python train.py --model="sound classifier" --dataset="melodies that start on their tonic, played by one synthesised instrument" --train_examples=26041 --noise_aug=0.01 --time_shift_ms=50 --n_mels=80 --hop_length=160 --input="log_mel" --spec_augment=true --win_length=512 --targets=["tonic"] --num_classes=12 --arch="transformer" --norm="layernorm" --norm_position="pre" --activation="relu" --mlp_ratio=4 --head_dim=64 --fused_qkv=true --bias="qkv" --qk_norm=false --layer_scale_init=1.0 --parallel_block=false --inner_norm=false --drop_path=0.1 --subsampling=4 --layers=10 --width=256 --positions="rope" --pooling="mean" --loss="cross_entropy" --init="xavier_uniform" --residual_init="scaled_by_depth" --optimizer="adamw" --lr=0.0013 --beta1=0.95 --beta2=0.98 --eps=1e-08 --grad_clip=5.0 --gradient_centralization=true --steps=10100 --batch_size=384 --epochs=148.9 --lr_schedule="wsd" --decay_fraction=0.3 --final_lr_fraction=0.1 --warmup_steps=500 --weight_decay=0.2
Rows from block 5 of a small sound classifier, named by matrix and row number. Rows with one number belong to one neuron. Each number is 128 + 32 x the weight over its row's rms, rounded and kept within 0 to 255. All counts start at 0. Numbers have three digits each.
After each neuron's rows are labels from the 100 clips, of 14848, where the neuron reaches its highest value: "responds to" is what is common among them. Only what is clearly more common there than usual is listed. The data: melodies that start on their tonic, played by one synthesised instrument.
# fc1: MLP up (model.blocks.5.mlp.fc1.weight, 1024x256), inputs 0-255
# fc2: MLP down (model.blocks.5.mlp.fc2.weight, 256x1024, transposed), outputs 0-255

fc1.101:110120065087143173209099141149139082113163123122180118087140115131149156145067180077133121120111157123140139087082109125077173148104165036152099067111117110163108189151152128145060115175128214154144113125134161150156078144114150107099136133127112133062098098168122129208151111039131127110095148185201125133134085088138132075098154117092122102131137115154121115165134087129105081130133155115096114114144139141168157110155157174050145126110139125149152179144153138190127135139130103143114094093178106180077126165103180076118150133121133119178139166081173117090102184134123145153098150100141145162106146160115127117077114144133103128072117121123089147053129142104118205147127139139125144093116121114155118133132135126139125129231083114140107157126109181076039147114101139
fc2.101:131084182094103107127176160143177076168121155097145162136091118168142115166122169170124096080145133070130080116122125136154125151054104165120145153139154149166110115130166117154136132117202115073129161111139091147095187170147137167089155228089064122088074098137152153188147129116078101075146124126101187100095123164089067124102115152165211095112157137102115147134136119105135113127106109130148131136114083111115163160106142147153111138069168129187129134132149076127179094165119076115111150160107176071168141068124127143116160111159110134092096192103140130139184145119150173151115107124151128108124127139125077153126134152090129136140149149119125128225125073143146110108076082082096102198125132197172100133111083174115137105120060090170078094146070104112094146147108172
responds to: the note A; tonic: D

fc1.211:130104149138150107209149110106132051218100125060097145096161160090135122126177092112127106137115082168135154133125143155140125140110101051107111057076079103120128155110158137107104194194072174134116137134096141138094096120208181088120099117096167141119139116127072145165125044065157137156144213105142113151162123137138161104112086080125124136148139058134076095135109159116120144150201110096065139105143113126160136124133150148113122087063135163116155142109158160183116147132150124118116138112140128139159085133090122057128180154117126124124132146129149110125148159199121157158117116126127088173104122149131135136105125132091080177150113122153153185097142099137139179180094150044097139132128147141096135147130132101143157164106124155084127072057183163102040132114118088
fc2.211:171105169100120106135101165121179095133123186126102097099131120198093131129144077162127088075128128073140106208159117105123127173112131167117187162171128142173104121149119142110162136136173165101153193059151118120147152179101148189115134178098103145161118139091137142087135165183097057113134079159119122120054122140119117170179145121138169097082090126094125138070096189154108159151153167135145123111096115111095124098131134158138163148129065136177068133107136080154148076101139096161107100168157182114141111132141154161073125091143107164139082202113120107180175117078110160153065100073148067136164168155078145140121140111148132073154170065134074104156091094163146158079081124116111140159081103128161131153121092133139134139087060119174104147123078136116118094129136171
responds to: the note A#; the note C; the note G; tonic: C

fc1.750:120136077131145159146164161171138113168138122116150128122184102148125136130108154107102204135149189129133175110107111163070123076116173127146158153118102129095106078113107109131129117086138092154093072136116081115104043118124116089077161134124138186124028140107136132140128162105130161149104125143158141167134000136146158074113150140122131145151108151130139123186145103079120089056125120091081091114122104214116093142141124134074118113125157083069120137084057128087133152165136132143122136088146096155104122182143136153157122147138118073140129142075163151072096113131117099158186117123113082160158097102185120047115135146131097071103211071162133120109121107109161178120153163087162141155133190088140153083095164119135140124183142147130112166113102127126118152167096132
fc2.750:120166099107177165158141155137167138094198182179124094104124129176142095161086104148110132176107124158053134121138098086106198131165145165114102158041152092144133152161111133129085133106118122135135131138121100128142069171129139081141105112137164035173104105123142070070141149124142143172153152186084136118079159122101124169160127167120129127136059138146154079086088152180129123111079195126141155100173113159154131151113069132119153147166165062092093122119140073144110135126082116159099107151120124129110150149118106185093130093117136147101137149154128127098063076071169144134179085192122175123099152128148165175116146130137152094131141076127085083139130187120129118099101102158164130007076133114106073144136095156093093100180117079152118115109159147161131144170167126
responds to: the note G#; the note C#; the note F#

fc1.113:122168110145183204144116137115103110111103097145173126090168066111105116133120088160194099175106114111136161066154136221074120092062143113142123118087124189126021101129127154117133153084136159160121133206133122094135082086091140125117162074171170112129049138115119146111132115090193152168193126178115117136173134135188135133137131119066056160132126120120129119106158107128110088121123141112115132128153145187155074138205043115145133084103168107152101125075139093124063155175100163182190135094100076146067113186152089086117129102153147104167098120110138168079124115130137129131134149153079144133119131121119131139146106122112157119118117147116101113112126164056103087127165110152167127120102144142107102084069127149189138118170127129127143110089085163109150136164127142
fc2.113:114143124081105121100162171114112079086159118177099064104109145167113143143156135154076102104110093164141076205137054142128118132075141180078115189126160076127098151123118151113087119178105202091131162103132078135147135160114096165158102122150111095187141101171132088116111165101114183130125141111101158103155142070127093152144079169117135101096128119053111152095142154123057163182091112158123180130134101125135134132128137135138150157126106105136131178116130129141202051170129149140156143177163131127168148111092128183067157095141103189064105129132150093112154152147155153139096110117141179145117168128161161164083136186103188109149114153164105118129152133197046071101114104083061133080110112171154164131098101149094127146126101093174102084131154155091150120160070138
responds to: the note E; the note G; the note B; the note D

fc1.41:091139137129110116133097107184100118133049110145159184154112110100144160049126106104147171147153123164120122146092114166095111114099095104137120129167129153049128080121068080101181158124127088112153073118137074158065165093129128140084145111193121215128134166061090169191103113127151148128107120109138151137129117133154117111076098139124124161141186108143129116164139136036087105112194103120144113147097139136124086077112137111127146022153131153120111139066137196078145164160124129170114158150154116151140053134149111140138135186134137141132167091135102138110102133147138117136124180084087102135159114135159102068181131085119144104144144171130158154097113090132140083153114131151113105181171145102148167097131195119118218168166125132115206117152088139141146119131047108
fc2.41:104119108066087111027090077123121115114117100141125049133093142158119133162158152131113126085138109102106093207146101161115104137118147143149081187204160114098158128167126155109169100173170112084126151119190109101130136123094114211178148093179089157180140126183101145101095152127088133100128143098101130137169135096130135136152157176127120130099148117098119126128107121107113189120103112120154170175121126088114140139152150089177125138167115100146087128141140148088192089179115111139147109154129151086136112065101156195109154139120158155040114116067132132110130124149159116149099101106128144090127151154170115134093121166103145127149156139145121100140109075197075062094185137042086136171105032147160191135130101150102146141134067081180120100136139154105143089160080141
responds to: the note C#; the note G#; tonic: C#

fc1.541:123106119137148160189104099131124113107166120137170123123136113047094134155074182108116134118056157149128141085108141167065122108120145042152097124127107141122137195150127146161057150199099200166090092121126114130141100109093126124069123069146151152118131080155102135158138111079151180126097167126166124153149131072138146023158140095130056109156102082118137113149083092110078132144123133118067181094149125142157152120189127178092146101115106136130171178159144118197137143120161116132145146111158043157086132161071162151113107115052120146111169129096170111111134175161101142160129128133122169147091132174124126130098142125133120151108114131151132133031130170137109147164150136105133162081084096080156107159125126079134104135202108127131101109080166143105092209109117120
fc2.541:133127150092100090137147151150149100126102145106126169124085113181158072174103126181142081086118163080102127134122161103157150121137078168125138141099193138182118089119111102111127143091196099111123175171164159106101142191152160138143134193102093099127091119137157114154115110152072090099159133176087169071052117176083101170103124200146210111101119123139111098119157128166152122117086151094136085164117133139121128142055135121175115128114181082175083077136167106127175081145060084122113125175086215091139111116169142120129189112166162102150104160103174148126114095108198128148143105160129111089110121124122083124126136142135113111140151124089101101200134110104149145121061109134124079168128148202152122152152085136101170113129076046144118128141100114148122118177125185
responds to: the note A#; the note G; the note E; the note A

fc1.538:131143083133123115114144137217108110108131120133164137138107125125100144125139159129142255143164141103124130149123088151122080119151135149197125166136134096116159096101129103137119125144135087123119072156127109121080161123128108146135130128114101142125101159137143099138127160083143164101116179150153138130117073111095116131148135140112093119120116161131127108156154109118145106036112122107129137130109112130118095110125119126125097105123136061000154137112109192087146141192179141153144107155064117117126139120161152163213111182105129136110148093118119107065117087145132131119184127066133138112154089158225048137184137177100114125095220139139130114148106100095202093125168160154117124127143124145142115119144172119096166106194113123119200137144108060182159151207090058
fc2.538:125116154147105101144115148099120142117082167103148144165119125123145138102120166153185076097088133072162128089146156106133144133106083144138147083131099231199098114129151155179116085097179128143144164121164162146123154144122116154138196145117141115112139084158091159138142141172128127139146072153147103155147146144107109134111116074137133104104157073132142149114155086163099114097119077112143095122125140119103164106166114135141115125093104159249110106124160076110088134073128115104166143100135155145054083144109155067101154050164129128175092137145137121210167189091097134143093178161153131110123133141034125073110095147140108109188103129073111133127142157102120136131105068119087129155120141145143153085090081149164155118073190166146081120124068194119129139070140219
responds to: the note C#; the note F#; the note E; tonic: F#

fc1.524:152118100122156167161093117149134084119133151128192131120124108101126143126093171105129109110102171124130114093048105150048193145089130052113126103118154107150106185140150127149083151172134188118130082093126118156133095145111146109052128113112111170075111093158112121225158123033134165118090169155176146097133118088132101031085130123101112109136146087114127133146159114114090097165157135153067146094142129163194138098172132189062150075128125154133129192125176152181132127136148114154116119104200072163100128162105163091092152147101113136161162150106168117092102192136136150160099165111147167196112135160127110134076133141156145115085096138144120164062138143120116169155105113130117113076123147130161101146123130107140144137214094108143122158131129175080066177113097137
fc2.524:151127136082139076117155160104141113166149178127110167138116115186153079163151135175124082072162154109132117132151130117182143147109150160091156164141175128165089115112126121137159136098196119056124175095111108132122143208122131153101120216111119124148093116108152145156163155137087098110152115132087186081094122209074070144092112174172198073106096120105103158138119147130125132130081127130144106124097112120086153175063162130148117117101142098189102118115177043110169080147112115107116147184111209094145101082132129171094153071124123104113096190077142125123166148132153134132104080137166120116107129098123103122139163145126123129181155112112102098169154126145136124112064077085101131217143165195150156118122111167135150105103092072143083115148086104119157090159083187
responds to: the note A#; tonic: D#

fc1.741:100117107143120147113127216107094144101089120129145138084120120110166160096183114097220090195159146107229162143094106104093136104115172127162121049151119207145113131134156137138169100112113131123115160155128129093102095109211135090146205136123135100118096133142122127146092138089202110144158134162148065140172103106171122121083105102096054135166118109094078168135160096136081096086109076125155099141023135109123164176137130078110072130134114151156107155097096139101099136135109199156153129101139113149085101138141155095131161095163133055137148128103083138113166097168108100137132156151113121107118102150074135091123096106143123098137115087129112129129158111089183152120164129124119177138220152122082139126089103108148135184111159124117160155150079089179138096101086155
fc2.741:082169131107123103091112125109173077034124126173109099096145160147120190141185116129121101109126144110143101227212087107105141156106147170119101164114145142162071102163096083133154143098175076118105201135103072095110098142137106147115130121114148093183122123146136165096163171174160134135130138128082149151088174094091132146163151167107126105164120175152138091110120163160086167070078185086132112143102123126089124094095114123148137149201174084132072125135151097097152110141132131144152146179066194124124139137125062184107143122140140156101138094082178089092119116135139096196120115127104145160185117140104171122155128129115120163158150083140039113117125156156083133182147109096114163146078136168163102176126108105082151116133100110184123115105054140101158111164085151
responds to: the note E; the note G; the note A; the note D

fc1.426:119112145120144114139099128193150079128057106129096115061170087137109138115161065127131134126097102117132118125166121229128051085141170131137130170138118172117144086140052157061149150163127164165136129121119085116044128130116148153124129074194172190143097154080110175127147111112168124142152192132125118147154126138142173128168119126127092146157116094093146127139134140100101093099138132069110142121150133143133103147170081129141123015122149092093117147042141138146118129128168127152129174155065091102122094116081103157151127114086132136102167082078124137027122128112143126172123103135101139113148091187148116138204142104085122155134194118136126101140145139072171080204148140086162160160139125161144123112129134137185193115131142141133169070105097156132108139167135084
fc2.426:116135144144115133139105179100129152130189117174074067115108142168079088117106162159093123126095123138132130135136110119147149170089158149105109116130103106164095186177157148107095085144142227096054131099191131145128121117077122080115137109132095082176110115176136097068087135149095166156149171192125069155127139059166150134142087168083118135143101194111154123126137194096073146117108143097135171105158123145151132133157086143158083143107143080170167182160114110212183115143118144090124142081176118080145175125134125111088146129165154122114134165135143143114124142090123157105150095121090154141130170099167171107083090118124116146114126055176100124137121110200057163111131103113076208077072110068080120138095119147100076081165113103136125133124117159069101116149134131
responds to: the note G; the note B; the note C#; tonic: C#

fc1.546:098085154112137108116109113179111133158063111115153208138145131111134147046156086092115170137139112169122116157096098155125091113143115116114144170168134162073174073128073096091177154149140085127134082108123063142070151094140102148086124119155125214106134156015057161164112111148149112146096099098127178130140127154148132075133102120176144172148151108133124127171146131063137125122224092126137130138069128131107085097106160109125116061144106165104140124091122166060127168136137111124109178157144115147160079109139141143125106192108139141160172117106095164121136091155136122143136127090120078116165100152147089086169110077103150114159152156138183133115091073128159105157123148120144098208177128103145178139141159123151184223106136130122161086142105091167133104101075128
fc2.546:119096095067141126060133071091136098087133107119135054144088155169098150181154166117145100099109127090116126216129097162092135159089140141128095197152144128124122124169147165153129123182173124081110148116192092101133107121128101203171139084141103129176160107186083124106097146115099171129137136132112135132174129096150128146137141136114091141095130099090106107114123114135104210134111094121101167150115126126127149107186151128179117129134110115163081136135143134081160105195098134150183104130133149121134109124102159172081166115141158187065105127088172140114133135152157127170107092131133148129118147169142119133057123207112131093168155131160094106108106104186055088081169130027069112150104058159160192143085096146111136144125096088189136097087149165102140118145072185
responds to: the note C#; the note A#; tonic: C#; bass guitar-like

fc1.573:154143119161194174096113127084121158114157158132184159136207132100119089118129101163209086135148149130136208083096176134075173117123109124150141133137128110109082117071131149148195193059132097127116145171124151091142031146118201107113129106125206125155069146114154102139134141079165140164162136094140094114114112143176122115118129122071061143149093081121099114092134150129112125116127094152127148092111139145141103112198121099135107116101086090172111147095159149108108174176138180205195127060144055116050051148109129091111160116126123098107054142142080155149095076157096141111132142177114155151117132115093105144128146175121139060107111113109115105115146159103147116106153145130193099112125141136078100119085107129151119112119151146122152168152152099122185148124130157
fc2.573:197120118153149173084139154095126111091214165134163097134163163144113101125129168129129116131118127102157145126073080109105118112125129191141091173113157094153121214107174156196095125153102165122111133119087130135155106131106140135137144104118154096145095110188154049148133199088095186113134156108159129062124107090150075132135113118102091127114077093059155133102139095142087150151094095209079231100131089107202128146168109195116150112118100110138126178088106118144130099125158136143141107116153077144109164153128166144108137082086074139094083180121137094127134159122123160115143122135120209142103125164122109165101171191152204098097116112146098100104086154124151070138130141140130105031102125148138087172094110110100110089158143108128103142128157121086126179156141152
responds to: the note E; the note B; the note G; the note A

fc1.532:148093151155151124208092138138139073167020140136126134101145139071116114100112091120112124120113076151134101120151166146147091118145142054107113063098104094130145151125118111102080100200064193155132119097065142163092172137139140131145102097178166190104141127128106186199158104105145114112142166120147143120176130097131143120124131096149130113157181098153125159148143132126117099151212137129118115084190085093142145145116136171094176077096120154104162161062144135168103107090171092073106114146160107150140139134096129090121143109090089135142152145127103085105111161103090146160112127104145088187116123184110133149122156060125159185134114105165160110102153147111176137192090126160136167072139146138131125129153119101232166149134107146101107075107110215103055128132147087
fc2.532:122164143084088124157116115157166129092143168149124069137102129154114116186062144178158125127114136080061109104159132051115155166086097169143133149144106169156086114114135104144150158128204096125159192086183110115138118161065178146094109185074123137148103152097117151072142122171063106111153133172097145158067179089120110177135152133139120112062085145160194051108064166121140149155117155113144097137142140128135156151111157148141176116177143150144096082150203091149170106123108072189099149183128132117122155151170108147131137148133163176112152185141131123144144118120147133139104139099115130112137198123126123128079145141151097127135096132132057138112069142178091110093086071133140107092087057140176064130101157132072108080149066084122122129150105108129090135138163138
responds to: the note A#; the note F; tonic: A#

fc1.338:138134099121146166129200130161100111180165107131178145146144154149146135142114159123099168120176189136113203136058126185087136101131135139118137173087129109098126050124126089149146163055155040121119119138129109093131073104110136102089141157088111157147025148127150091138092146115111114137101112128138121125111037163143131091129145167097163146156081167104153129175137127087113116118113137097072123142121132216143049092118132134097117091131179106077063105084078129066140142171092141154096110089142135132146105158181120121124138177141127106134087140080189151103118123128132092112157155125120083168136093063185161087124141148131122047082171070159123149121127070112138189092129156127139098158132191113139125125118106131085143151184131129131133189106104106087154082153131110
fc2.338:063168101116159143190166101134212115117158164140151105140116121119148103195051142140140130170121168148016134105166163084072212149131112108133126136040126121113122139145095114155086146103148054185147112160104093165128092148140147095110098138139179094136123086081097132083154107133148134157127151166092169148112168130087128132093171154165126125111115147179126074136070147149178125117111166084117098094166098174124176153108116145102160151167188095117084086178177053124089156105082078150106115135129140146099137169103120176114117115115132149118130121182155115118060097083146132181165068194118129143107143109158145137073123126168089117171123104101135115096141160135097149100088096125166116074095145099158105121140124118108119121180124116144102119082146151164116184165170149
responds to: the note G#; the note C#; the note B; tonic: B

fc1.542:173185113138151134175151219103098129166143107138113132150121090101112115104079166149158166186131141164128149119164150137115156098102074105112175130143109097071104120157086165127102135142130193137049039108144075160119089082122144097086122130151089200136048129096144117115084091086137158180174135139153109124141066131154179125091135111148113137154124188174100104164143163060099060087125116086118092132153117168143171168156089109143098114059114062122172197109084122167117147125106127149147161063108073113090123107099172119118168146136139125143150145098129183103116094125114152130147107138099110106090175167192128113104131133109042093155160079126179109113185117113144129121127161112140132139133152092094152109114189142202102098173133147104141095124156140134134161150131150
fc2.542:148132156255150169129094146153112142111114089080140172093142111056115134055133091081123136164091111137174139104119164139098116096127137118132171107127052126121121123090116131094114146136071170172117126151072188093124144063138107074159140091143139128047150117146125109166195103106153138160112173128172095153134101099195160116141100134102111131194147135118094132088174115118121113141149118140129113076121086131136086112158082126090128118115112123101150171133087174130131150122180171119138141107139095154147147166158115070162054160154060113174157101149092129111111101161022091121149154121152149135167057130134132131149108097154136131089127145172124159105165118097174122195151150126160147090168149112100095133139122061147127136135151235092151145142125124156109153127168081
responds to: the note A; the note C#; the note F#

fc1.334:131114139127177206147104123129096096121064088117174118076132030094122111143106077147146106149101106101129129047154152234070085088074145082129138115097133147105074082145125146105131141108138145193158134190138144096138129100101150122137138094207143130086069130094113166119129103116176113136137117147109130129190138141171150117126153116088088158141169132110142138118150068125169069153145141129105114142169133174161059165213041116125143113111186157136081118094137116155032163133105136161120119093109066134132128202156079092141109150163132097167108099102151170112110110142142116170127156161106128146113126107131143146128105082104150130089097156130134147139122144040125103110149110133191112133130129148118101061114117153207127139164122134107118128090092180096123114141148110
fc2.334:088147117083099115110128165104096068063125089176107078108106101154127165142153109146098062112087086162154077186148070153131128107085130140099125176118128101118087121128084148087089138170099198122155181142157076089176112126120102192167124105186100091166154090159108117122104132105137173131128113102093153162151174074140103167146098153092142122101150092087105153089150133158093136200080111140130157155164133130131118132128119107149154152144104121166113152118156131145196071176101144168189150174134139134146115118084109175075163089151125184092103104134147123138134134159154133159079131142135170140108189130129181181101131175098193110139094172133095107141139152160021081113124078098122120094096108206145165113106098142134130165103104108152111083128157188094175125131064163
responds to: the note G; the note D; the note F; tonic: G

fc1.645:135083120137125202166164132130089140134138077117170138150142058112072142145104147137130125133126174113121215077160157223069046026092126134135119174094110169105105054134100134145109121084140098152082077121137100085129088048107086148099166117140127156137064127122151173137098136146143183137136096136118116172146097127195156124146155116093094161129105138122142130188133098095130100082122123082068095154153126184146124140225059132150141099119158112110121118086076092068118179124111151160136134067137100138101135189165111145140102144146142110120098128106164172125109129159154101177141146152094092148149112107168123079133155128130115115109161106167128110086109095096124132122186124106148122131120131085140148033081146123136107119173150128110132157064096164115146130153158130
fc2.645:106181133117129150136133159203122176126205148149112185090129146164165081146090144138069183131090163163101159063093114142151166106134137148159093129105110101135099177097133095071120131083151126128105125178116166111139072155063149047107124129109148094127091139156161026143128130121103196144133142157120137141091102103124088111104058213118156127128086125119150082113151119079133135126119157117120171096140144186160070122096094144116116126127203054093121123147128112172175135178137138117107173132130095107143154147188109129129143165135148120159155161116152114106109084117143142062213131135113189133096120063201110108128130141139152142087116118105114146129105144151120124148104117173115142060086158113097079159165122109059133077192111142093090123165152080118111158166125106
responds to: the note G#; the note C#; the note E; the note A

fc1.295:156095144135129176179192131129106112155134128114175144168153102134090137141101143144122138131149210108114204136122145169049092063071097141119143163082118170113114033124122099163103150055145069129094061117144073118122095086115122116057146131108124145131087134122138146124109148157136174141124092150125121144121088120164133108099150123109111148128105147132152111180119129090102105093114123066061094142135122212139116110188081139140149100125146133102114107061083109051115161118106145175113124052165111136117131203181095106148113162176134132115098133139166164144092134128139135179144169145114053169157129089185113053118176143147103090125168093160135159082111076112127158109136131131119101127121168058141142073069157136116126125174145125111143166057081144115127147154156142
fc2.295:110177147103123125172156136183127161157229133140099148130123129152162119141089145122039187114100169176074163080101105087149122129156128171117117142118145133150097150122128076092130142074150097124124144119114140121147082146073138057067086163063136112151099131119122054091132106185081170162123129133105121115069131116119134128113094197128182128153062156145166090139101149081133153144141181103094130126105127167145086123064131163118117122176200086090125081165118099159148146126124137119057165125154115145185174162186110139134125193134145140161173164111173118142142112112152093099173132096109146146117140055198154076127128097148118150092114075121093187106112143165105180149096128140119156094086141078127107166158151112057098094161132119097100155126136062112126127131149087
responds to: the note G#; the note F#; the note C#

fc1.465:168102124123179092150160185116131089193091140105093139110117122151074111111129149130161130155128165168120133148156120176124134134106122079101180150132091081068157103123112135112104154141115197149084072106117073164067077144188137152109095094180130154135121129065119152133113123056144135137143147165149095138141090167130181117136105114162111112143165142138106131164170145067151116080122139087097120097123087156098179110185130108151080128039099092138170168135115115193122114161114098106160148113084106107122059089053132127121158132144089122093163119110131126109101096098089174183130060128183098119118157203161093185137129156097056135168196104173186093172141094101196121133121180107115156155135133158116171109147127146194131116131132144101162073113130127147100158176095141
fc2.465:169131132255177187144127155153103133138084122093149185115172150078092102064119113099140152198116121135145155103098151176095141115123136122125192100110091130106138125097133139123112126136106150158106094130082157134090127062139104086143159097119162153081122153128131100152166124095159137163137158156190104125142069100199142109135108108105101161182143118117110134106176126109121119115170098132106138047142093160146090080183118131098112112072083133106154190102117188131076156124189140107148131092146070131108097157151146045134068140139076116176120139158090145111124112136030145101167144130133119146140063137120107123144110129145127084106121116149156130111164123090184134137131156138154133092157172107090103130109116074171149142152150233111190125123119125178100147117141122
responds to: the note C#; the note B; the note F#; tonic: B

fc1.410:086106142120114135110123119125122168165083078127150160161155164071149150096113126098122154190143123200121175095070139129121055152139100071137115127153148133058177101093116074110169157106099095134155126129129083092105125046169151139102111110145171174150140171029058151111088068143155155133153071084130142138151123146193158101135117090104117171138162089136139136146124117059178134146215078135136164157116146129158097102125169078159126114137125171102154106117120187141114185156102124159131187106136070114128081131111121139128086192130154120106114087189101161167134099153134129133137179147090088139139135138141107124152100134076155096102093181097205160107086114133138137147141171141161077155148112118112136159112167152130151173092156125083190136138174113162167130070122091
fc2.410:172121119213161145136153122112120089161122090082151122135132157099063146089179151070138149177107104096158165165097087177105131155103168165117175122099067150137107151122166158141111125159128171095097121124114149129107136057134055121135180121084125123118140124170098073133152137098122166172126153131163093137138086124209145155165094109088106144141128130099079177087169142129120145121174084109099147078140087133138105071213109141127089115048063128134137217095091165133094123151190151100180106067136124134143106123093173057119055120155064144159102150150113119124176128123042170116142125108151112145137091125109128146140090172159128097147158102189130116126157129117131118108163132080094175136118142118092153130082082122151141142112142214162170125083115127133119122108097132
responds to: the note A#; the note C#; the note F; tonic: A#

fc1.721:132062142133216158166150130167115136182098077104112150091157105099106105098138104103123158155116094181142155088134144178135091086161134112139143137116115125076148105135118173058120137116108181179085047131109137124086110113159139089132130119178126163099106136072141151157127062115153124163117147134133133149180087159165213114150129119160132151135129129132097125193185129088197114117170116071078106115159118126126091155124125119118116110083156120045180130106081149145092173121134135077114156109092074127133132130133115104146094151127122066174177123112136150065094103151145116126164076108131080149125109147161089116138066071120125155123165134182161127138117106075163123149163233132179117154174143128075176095129165127231122126136155156089132080122135144131076118141147087
fc2.721:184148140255139167142152140148083121159126111100136154118134162085135094114137140082113165157056079105135155087108140159122122136127145172118154100106061133147120129097161135128106111133113140163124136168078191119120134078135075070155157120072156122138115154166142067088167134162124167146128142148168080142127096089185152129160093127111130161138123143106133140079176124120126183139152096120089144068165090138162069087173086129111096122082143151107144139109111161139095153104177161078120133079135077125149154167150139036155049140154081117176143132152114168150152094119041111061192149137147145137115042093120136136150096140165137110082093111146167136127159153104149133158126132144162138102130139104070094129096088100143139096127171232114144131114130117163108126101173128
responds to: the note C#; the note D#; tonic: G#

fc1.614:071091157150155165200104169127109104180089110083155172111114115074143171070123065121141101175071129172170157089096131135108172110080129027135125077126105173121134147134127157102091183161030184152134127131112095142119106075216150107095149099163134148086143091116036124177109074065137130185130136125153085164168125146179134094116056072103133134137143065099076157129122115121082077139188077120125143138123130139148142111154119141093111091110104165145129179078128151167106161133129139195128158094179076182130085160091146073106142114120116134138143113152108122133152136144111156159116174156135069147135116178095147110111111116101148088122115137141147165091153108118163141149096127084130122113139149121101146159089102095153152179121159156120142092113155157124087139097115109
fc2.614:155178154098067082122129117164156156134134162146044100113082137145136096130092099156089140084114108153058076144143130062147159158170104160127173162160143097131151108104084101080165152136160096116175182098125145130162129172074159136137078172080101168158144153064126112097159130159046092115104153115141147102036177131114148143127136169201189076101070127137140091105082167136144158184151146151138097122123123147087149151070194132099166139169097159137093100154172135151179094096160065140092164207145164117147135097126154135118131165096108176151190143119118112150119105114087103095098125091181132141127169097136152122063163134149103102164101118129120136131128128176092137096069102110128117128106097144151124123174159124102120115088087144101096121173192094139111100097160114
responds to: the note A#; the note G; the note C; the note F

fc1.299:141092129142116192147124121136078145107126121146182127160139071097128140146088148097125116110094186144122177105100166184012065035119092123137113132113128162095093082139067098147101153095137098149108082101138131125133124098101120110093156107159137187148109131141149157143101132156150179124112112122139110133144091116160145111111160142105107150162128134144164121172122099097058087130135151128037101135148125184139107140155062134112187050157157153105127132075078120060134176102090153132105123082201071165104131234147109145084160161119122126119152127123183164132073147148131085142109174124102127179122110113138140078112164073136145091100125112170127165045103110108116146147132132127157110099126141047160144061121130128135139125182130123113115163088091187104155121147158120
fc2.299:090197156112098085132162116162135127135176144168092158112131145148179069182126133144058149110111165168090125112128112112162154112134127149111112130116117117125109154103136069082142138087173081127128198169108131095139070162114142102106083179095172092174113120127145066126125126175098157123121132107054171156069156101086092113092093239156179108129099127116125077118106146104139174154101154079116145126105109165104109131048141143133120170190196085121081071177172104158189142145129111112111198171112159078187142123159092171128155151137143126116124136106161103134138084150143087131170098153124156134116124054177144116113156138132132172131093097093113127147118154192108137146072091122111135119081144134137099196167110109058145114143096131096082136148148073129164161169116142
responds to: the note G#; the note D#; tonic: G#

fc1.63:127157110150176207131131138110111135109135114144167123102169087125098120129119107161198097163082129113128184050138143194072137097052126129138122122080128198133030097116131166133138148075137153157107137200140114083139080093089133114110175070154173097137053126134130125122139128107164175178195126185118095128146135118176128136142119111066056158118095112110131107101151103127110106105116125129102147126145144186147073132214054110145122092103153093152116118088133082109092161183108186175207147085098073142054111205156088073118139094153140108160092121123132163094144120128128136124144159165086155125125132136107115130126105140122154108111120133117093118112124168064107100131165113160156120106093137139097102091046120143159130106159151129126137120095086146116153163148137149
fc2.63:125134122104123140089165182121110084075169124172095077097112163166126143147160139130073109089103099161166095193129060150117109129077130183080121189132165071116094151116117129113091126175096204103130172104113083121159142158125085169160097113149117099186135108171141086121125174114100183117126124113109149089146127064127097152156087164124134100103112117034115151091152139122052186188105113168093190126127095123131119113129152144128157154127109114122129174118115123133192065162147158143156137188161122138170146140117128188064158100140094195078105131123152079131173139149146142118109116123145175152101161126158165172089141182094206098122101146163094126116140128198070077123102138092081125072106113165156158145094091131084118143128102106158093087133150142098151126153076136
responds to: the note E; the note G; the note B; the note A